Weights of a small CTC image transcriber.
Model: 5.17M parameters, 64-pixel images, arch repvgg, norm batchnorm, activation relu, depths [4, 7, 7], widths [80, 128, 240].
Rows from block 8, named by matrix and row number. Rows with one number belong to one channel. Each number is 50 + 12 x the weight over its row's rms, rounded and kept within 0 to 99. All counts start at 0. After the name is the row's rms in percent of the matrix's.
# c3: 3x3 conv (model.blocks.8.c3.weight, 128x128x3x3), inputs 6-11, a 3x3 kernel for each
# c1: pointwise conv (model.blocks.8.c1.weight, 128x128x1x1), inputs 43-85
c3.73 097:38 39 48 36 43 48 25 37 49 68 38 46 27 39 46 51 55 39 47 37 40 51 46 45 65 53 36 39 49 50 46 53 62 54 67 64 45 51 36 73 61 50 56 66 39 47 63 59 43 53 57 51 40 29
c3.74 096:33 40 37 38 48 46 44 50 48 43 49 51 33 54 60 30 51 53 45 49 72 46 29 65 43 37 64 48 55 73 35 56 66 26 60 81 47 69 65 58 48 59 64 72 52 68 28 47 63 47 62 36 49 59
c3.75 102:30 49 61 57 45 70 55 56 62 53 41 58 57 34 62 55 40 37 33 36 66 54 37 41 51 39 33 50 66 48 43 62 53 48 51 50 69 75 55 42 56 55 45 71 64 63 40 56 57 50 64 55 51 25
c3.76 098:53 50 50 38 46 43 26 20 32 43 38 39 46 50 41 46 64 53 54 72 45 42 47 42 55 61 40 69 48 48 59 60 44 52 55 59 80 39 28 75 58 48 69 65 64 65 53 70 76 47 63 56 54 60
c3.77 099:44 39 59 54 35 54 34 51 39 51 51 52 49 48 73 50 44 57 55 57 53 59 57 35 36 63 63 58 50 60 56 38 47 59 53 60 50 50 51 43 45 44 55 37 49 52 52 68 62 44 73 59 65 50
c3.78 105:38 42 40 53 42 42 50 40 45 35 49 54 48 47 50 56 42 43 55 54 50 66 60 66 42 63 81 58 52 42 73 61 53 55 41 56 65 40 33 56 48 38 53 59 45 47 42 43 51 43 55 66 57 64
c3.79 101:52 38 42 62 45 35 55 39 30 45 43 46 41 36 34 50 42 33 54 71 53 41 67 41 37 40 42 27 62 68 30 38 89 52 51 73 69 49 58 56 37 43 41 54 59 34 51 57 56 60 53 60 57 28
c3.80 102:43 48 46 46 41 49 68 48 59 44 43 36 58 71 29 41 64 58 34 45 43 32 45 47 38 42 24 52 59 62 43 53 57 55 43 38 64 50 39 38 64 47 32 42 51 48 59 58 55 57 50 60 69 68
c3.81 098:51 50 47 55 54 71 53 62 68 43 49 59 55 46 58 69 39 53 35 34 29 51 58 30 55 59 53 52 44 36 46 46 52 39 47 45 56 39 43 60 42 51 70 79 56 41 38 65 46 50 45 48 54 61
c3.82 100:33 52 55 36 48 75 48 63 79 49 54 68 55 61 70 53 56 60 46 41 46 50 54 71 56 57 49 39 53 49 47 55 48 55 39 54 41 43 53 48 54 35 59 64 31 64 54 30 63 33 32 58 52 48
c3.83 099:51 51 42 52 69 61 52 80 59 54 52 46 46 51 39 59 57 41 49 45 64 43 45 42 42 73 44 37 37 28 41 53 59 46 47 44 41 36 38 52 44 57 45 49 59 55 64 95 65 55 75 54 51 53
c3.84 102:47 31 61 48 57 72 60 54 60 45 52 63 67 58 75 36 51 58 68 63 36 58 37 25 36 46 46 54 55 50 58 53 73 46 54 66 45 24 41 45 47 53 41 49 34 37 43 30 49 47 33 56 48 59
c3.85 097:48 72 52 58 68 51 45 45 44 51 59 58 34 44 63 44 38 50 54 37 21 34 33 36 53 75 62 60 50 51 50 44 53 56 41 41 78 34 44 68 49 47 78 58 40 57 55 59 51 55 32 34 58 38
c3.86 102:16 52 74 76 60 64 66 60 49 60 48 57 67 50 43 49 55 49 58 46 56 51 53 61 30 41 30 55 46 53 55 52 63 49 55 70 74 72 58 79 45 45 56 50 51 35 39 54 36 48 44 53 46 43
c3.87 096:72 48 59 64 35 55 40 28 46 63 40 63 49 42 51 49 36 42 39 49 56 47 49 49 56 31 54 63 62 52 46 57 44 46 47 45 47 27 47 51 61 48 61 78 48 48 54 45 44 55 52 77 67 50
c3.88 101:49 57 69 33 45 74 28 50 55 40 49 39 48 45 38 51 42 51 69 52 53 66 51 65 55 52 60 44 37 36 49 65 41 53 60 38 58 36 54 74 42 86 51 50 62 31 50 49 27 41 53 38 43 46
c3.89 101:47 45 55 61 55 50 81 52 51 26 49 56 51 70 70 60 56 63 58 49 58 51 54 64 61 70 73 59 56 43 51 64 48 49 45 43 39 52 48 48 38 36 62 48 33 47 33 60 30 58 84 33 64 60
c3.90 102:69 59 61 61 50 52 32 50 54 69 44 69 62 40 56 56 45 46 49 37 31 47 54 34 40 32 52 49 52 47 47 47 62 41 46 41 60 58 59 49 52 61 56 54 60 29 50 55 49 60 40 61 37 37
c3.91 103:50 38 62 42 44 79 59 52 73 43 41 65 46 52 58 32 48 48 30 66 44 36 59 30 41 39 30 49 48 45 65 47 39 57 71 45 82 44 55 84 49 64 62 55 35 29 53 64 49 50 51 66 48 41
c3.92 099:58 44 33 44 54 31 21 58 74 43 32 26 30 39 39 28 49 51 39 50 38 44 45 49 60 37 39 46 49 62 52 49 56 53 56 38 44 35 58 50 38 60 54 41 55 43 58 53 50 56 39 53 59 42
c3.93 099:61 64 50 59 61 40 62 46 55 54 63 59 65 57 44 52 52 36 54 48 21 45 54 48 57 41 49 50 52 52 45 53 58 58 58 57 40 36 45 77 48 49 66 61 60 45 56 20 48 63 47 57 58 44
c3.94 100:36 56 66 31 42 47 28 45 50 53 51 39 58 43 47 60 49 49 52 43 37 40 38 52 52 52 54 28 50 48 18 51 57 37 50 51 70 58 37 40 66 45 45 56 61 46 62 56 45 52 48 52 43 56
c3.95 099:51 42 73 47 45 91 47 64 55 43 41 51 44 61 54 61 46 56 43 39 40 48 45 33 48 37 40 46 50 46 55 43 27 58 76 47 42 46 53 56 64 66 58 49 47 58 45 44 33 51 63 46 41 45
c3.96 097:42 49 47 61 43 41 58 43 34 41 53 61 51 55 57 52 59 46 32 40 41 47 61 37 52 53 52 44 50 36 45 65 63 58 45 56 54 48 62 60 35 84 52 42 68 44 47 48 50 57 32 52 70 40
c3.97 100:43 55 61 46 36 69 63 44 42 48 35 67 59 40 63 42 38 60 64 60 31 59 39 22 70 59 46 46 59 50 51 46 56 37 48 56 87 56 30 72 50 52 54 66 74 47 63 50 52 63 52 45 50 47
c3.98 099:77 57 60 59 59 73 35 76 65 70 37 45 53 43 52 49 40 51 47 42 43 40 59 42 46 43 49 43 55 46 43 48 61 67 55 60 59 42 49 59 51 54 63 49 59 36 58 53 41 53 62 40 36 51
c3.99 102:43 57 42 35 51 53 49 56 67 26 53 57 31 45 49 51 66 56 37 50 46 42 50 27 52 50 30 55 52 54 36 65 48 31 49 34 31 34 47 36 41 49 49 60 75 30 27 53 38 51 59 49 48 56
c3.100 101:44 48 42 27 62 63 27 56 61 40 44 41 43 53 54 44 73 71 47 30 53 55 44 75 46 59 41 49 37 43 58 38 44 57 48 54 41 48 57 37 45 63 44 48 61 48 52 38 34 42 50 50 51 47
c3.101 100:48 56 47 58 55 65 42 42 59 54 55 51 42 64 72 53 36 53 46 38 52 60 54 40 74 77 51 58 48 53 57 42 66 73 40 56 40 35 48 27 34 63 78 24 73 52 45 32 71 50 50 59 34 59
c3.102 095:51 68 48 61 62 37 47 40 55 54 50 65 48 44 48 51 61 57 32 41 37 45 52 50 53 40 30 67 52 72 43 49 64 42 67 65 32 39 42 71 36 60 84 38 53 55 74 62 52 57 53 52 63 70
c3.103 103:56 35 46 59 49 29 53 44 63 71 45 37 49 48 54 39 47 66 32 43 41 38 47 39 48 40 48 58 56 39 60 47 41 67 55 37 55 65 53 31 60 65 48 68 63 44 49 43 52 42 66 54 54 98
c3.104 103:51 54 45 40 51 34 44 43 45 71 60 47 58 44 42 66 57 39 57 59 60 72 59 43 53 35 39 58 34 56 61 49 72 58 48 62 39 34 81 35 55 77 23 36 54 43 56 69 52 54 55 55 50 57
c1.73 091:46 63 60 45 55 41 66 37 51 44 62 46 46 52 51 59 39 29 58 39 47 63 48 60 56 56 45 37 29 58 16 44 45 66 57 51 50 52 31 50 72 41 56
c1.74 099:46 40 46 63 68 43 54 70 49 67 61 41 47 62 63 45 52 47 78 56 65 84 45 59 48 33 44 50 44 44 49 28 34 48 52 48 38 71 40 43 65 53 54
c1.75 099:75 72 34 65 59 49 55 25 40 56 44 58 40 69 44 31 59 58 63 58 21 59 33 39 42 45 68 52 38 42 59 43 36 56 44 45 41 58 49 27 46 65 53
c1.76 099:53 42 64 50 45 77 49 43 48 57 37 50 35 31 43 44 40 67 44 30 45 34 40 68 61 37 44 56 58 09 49 50 58 35 56 66 57 73 56 42 41 61 71
c1.77 105:32 59 37 48 55 46 61 63 28 59 54 34 65 45 39 40 58 61 32 49 58 59 53 28 54 51 54 68 40 35 54 39 76 31 13 38 52 32 35 20 52 44 63
c1.78 104:61 56 56 36 28 49 41 60 50 50 54 56 49 51 55 56 59 46 38 78 27 64 53 48 36 47 40 40 62 62 53 60 66 58 48 26 42 50 68 41 62 70 41
c1.79 102:27 64 40 53 59 43 54 61 37 53 33 54 45 53 57 46 52 51 70 42 41 57 48 52 55 44 07 58 31 57 52 34 58 31 60 44 18 54 22 46 50 32 39
c1.80 105:70 38 51 62 38 34 41 33 45 30 51 61 37 35 70 32 39 47 44 41 51 41 38 52 50 80 40 72 48 48 28 70 32 63 45 51 43 28 48 68 43 64 39
c1.81 096:61 53 51 40 62 41 38 45 40 51 63 51 50 35 27 50 41 53 52 77 43 42 65 40 53 38 43 51 67 32 49 50 45 57 64 62 61 62 39 61 28 52 69
c1.82 109:51 44 53 41 67 54 35 18 31 55 49 41 47 62 60 31 54 57 69 52 51 39 40 53 46 44 44 55 40 59 45 45 55 70 55 32 25 51 38 47 53 44 38
c1.83 095:45 44 47 33 68 48 52 31 52 37 25 23 56 35 26 41 58 73 48 57 48 51 45 32 34 48 37 29 46 34 42 40 55 33 66 50 59 39 47 43 09 46 55
c1.84 107:42 63 58 69 58 54 70 68 46 39 18 54 63 67 45 37 50 66 42 56 53 48 64 48 40 43 66 56 49 68 31 52 44 46 46 43 59 61 41 42 78 16 38
c1.85 094:37 29 53 70 32 44 38 32 51 57 50 69 45 65 49 44 35 43 55 49 28 50 65 65 50 42 65 49 49 38 65 53 52 46 63 48 63 39 56 72 44 69 26
c1.86 105:55 55 44 59 69 69 35 53 60 44 15 37 40 53 42 49 58 50 37 50 56 47 82 34 40 64 71 57 39 53 64 70 47 56 54 67 49 45 47 31 66 74 50
c1.87 099:25 53 49 51 52 55 38 67 38 49 38 78 66 66 58 61 62 44 16 31 52 49 39 65 52 54 64 69 76 39 48 57 40 68 67 51 48 47 40 51 44 84 48
c1.88 108:85 57 36 56 50 64 49 61 41 80 37 42 44 56 58 42 23 47 44 50 28 49 43 40 53 49 39 74 39 24 50 41 54 33 47 21 62 35 61 27 60 47 47
c1.89 096:34 44 45 60 35 51 50 44 38 31 60 30 39 69 62 45 41 55 50 66 45 60 36 47 47 42 43 62 48 35 41 36 37 57 52 49 49 42 54 30 52 43 61
c1.90 100:40 57 66 44 64 48 24 40 33 65 38 51 43 47 34 60 28 46 55 44 46 45 39 52 55 61 72 38 30 36 64 41 32 55 61 46 46 40 37 42 55 36 58
c1.91 102:63 53 55 65 52 30 61 41 52 32 50 48 46 45 43 39 64 34 53 68 34 54 56 48 61 34 60 66 50 40 42 35 68 39 69 36 43 43 54 38 56 50 65
c1.92 096:37 43 42 56 44 44 54 25 50 52 29 38 44 57 44 48 49 42 48 57 37 71 39 23 43 46 23 58 51 51 39 28 52 45 49 24 64 49 49 34 36 67 52
c1.93 104:52 44 65 39 48 75 52 45 55 46 37 29 62 68 32 53 27 57 62 71 41 45 46 49 66 38 33 43 55 58 39 31 45 67 54 25 53 36 59 54 36 66 62
c1.94 097:38 32 28 38 74 62 43 63 54 54 46 64 46 39 38 50 36 74 67 50 51 52 36 70 54 63 61 38 64 51 53 54 52 48 44 52 53 42 38 47 53 50 66
c1.95 099:43 57 33 55 42 39 65 62 45 45 57 34 39 61 65 59 44 64 44 64 53 55 51 39 48 34 69 46 27 57 42 42 48 27 72 23 74 54 45 50 53 60 52
c1.96 100:45 30 43 54 46 45 45 44 55 39 45 58 29 44 43 55 38 45 51 43 48 49 51 60 39 48 62 59 24 43 61 55 55 55 55 25 58 57 49 52 46 61 43
c1.97 096:63 56 43 29 32 48 41 34 42 62 62 75 50 51 61 42 55 29 46 54 50 68 80 53 46 48 79 49 51 49 39 58 50 37 70 47 59 27 68 38 60 51 47
c1.98 101:56 48 63 44 38 44 50 57 52 29 41 49 58 54 61 57 43 63 50 62 52 65 67 32 34 60 47 37 62 29 39 46 47 66 46 36 48 46 32 49 52 36 41
c1.99 102:53 85 68 49 47 53 63 62 54 52 70 34 39 46 71 47 40 44 50 57 24 48 67 59 63 38 39 37 67 34 43 74 34 48 51 44 73 72 52 30 32 44 35
c1.100 094:48 27 61 49 44 46 34 58 68 42 42 56 56 52 49 64 50 17 34 63 49 46 55 63 48 51 51 48 79 41 52 30 56 55 55 36 68 50 49 31 44 52 50
c1.101 092:51 46 54 48 45 65 49 17 58 62 50 56 42 37 45 55 41 56 47 55 42 50 34 68 62 42 60 55 33 17 28 51 48 58 67 39 55 41 71 51 44 66 76
c1.102 096:29 32 45 46 27 47 43 27 61 46 54 59 77 42 48 26 56 47 46 43 48 41 52 49 32 60 33 46 52 40 44 41 49 33 62 49 36 65 63 37 29 36 41
c1.103 096:63 46 60 35 46 42 54 39 58 44 46 61 55 44 56 51 40 50 44 35 56 72 44 32 74 55 45 33 54 50 34 33 61 55 40 45 56 78 35 60 45 62 53
c1.104 105:60 59 66 52 39 42 82 50 85 28 63 43 48 48 58 72 54 22 57 51 50 42 29 43 50 51 58 61 44 75 42 43 52 18 35 55 43 55 47 47 61 75 54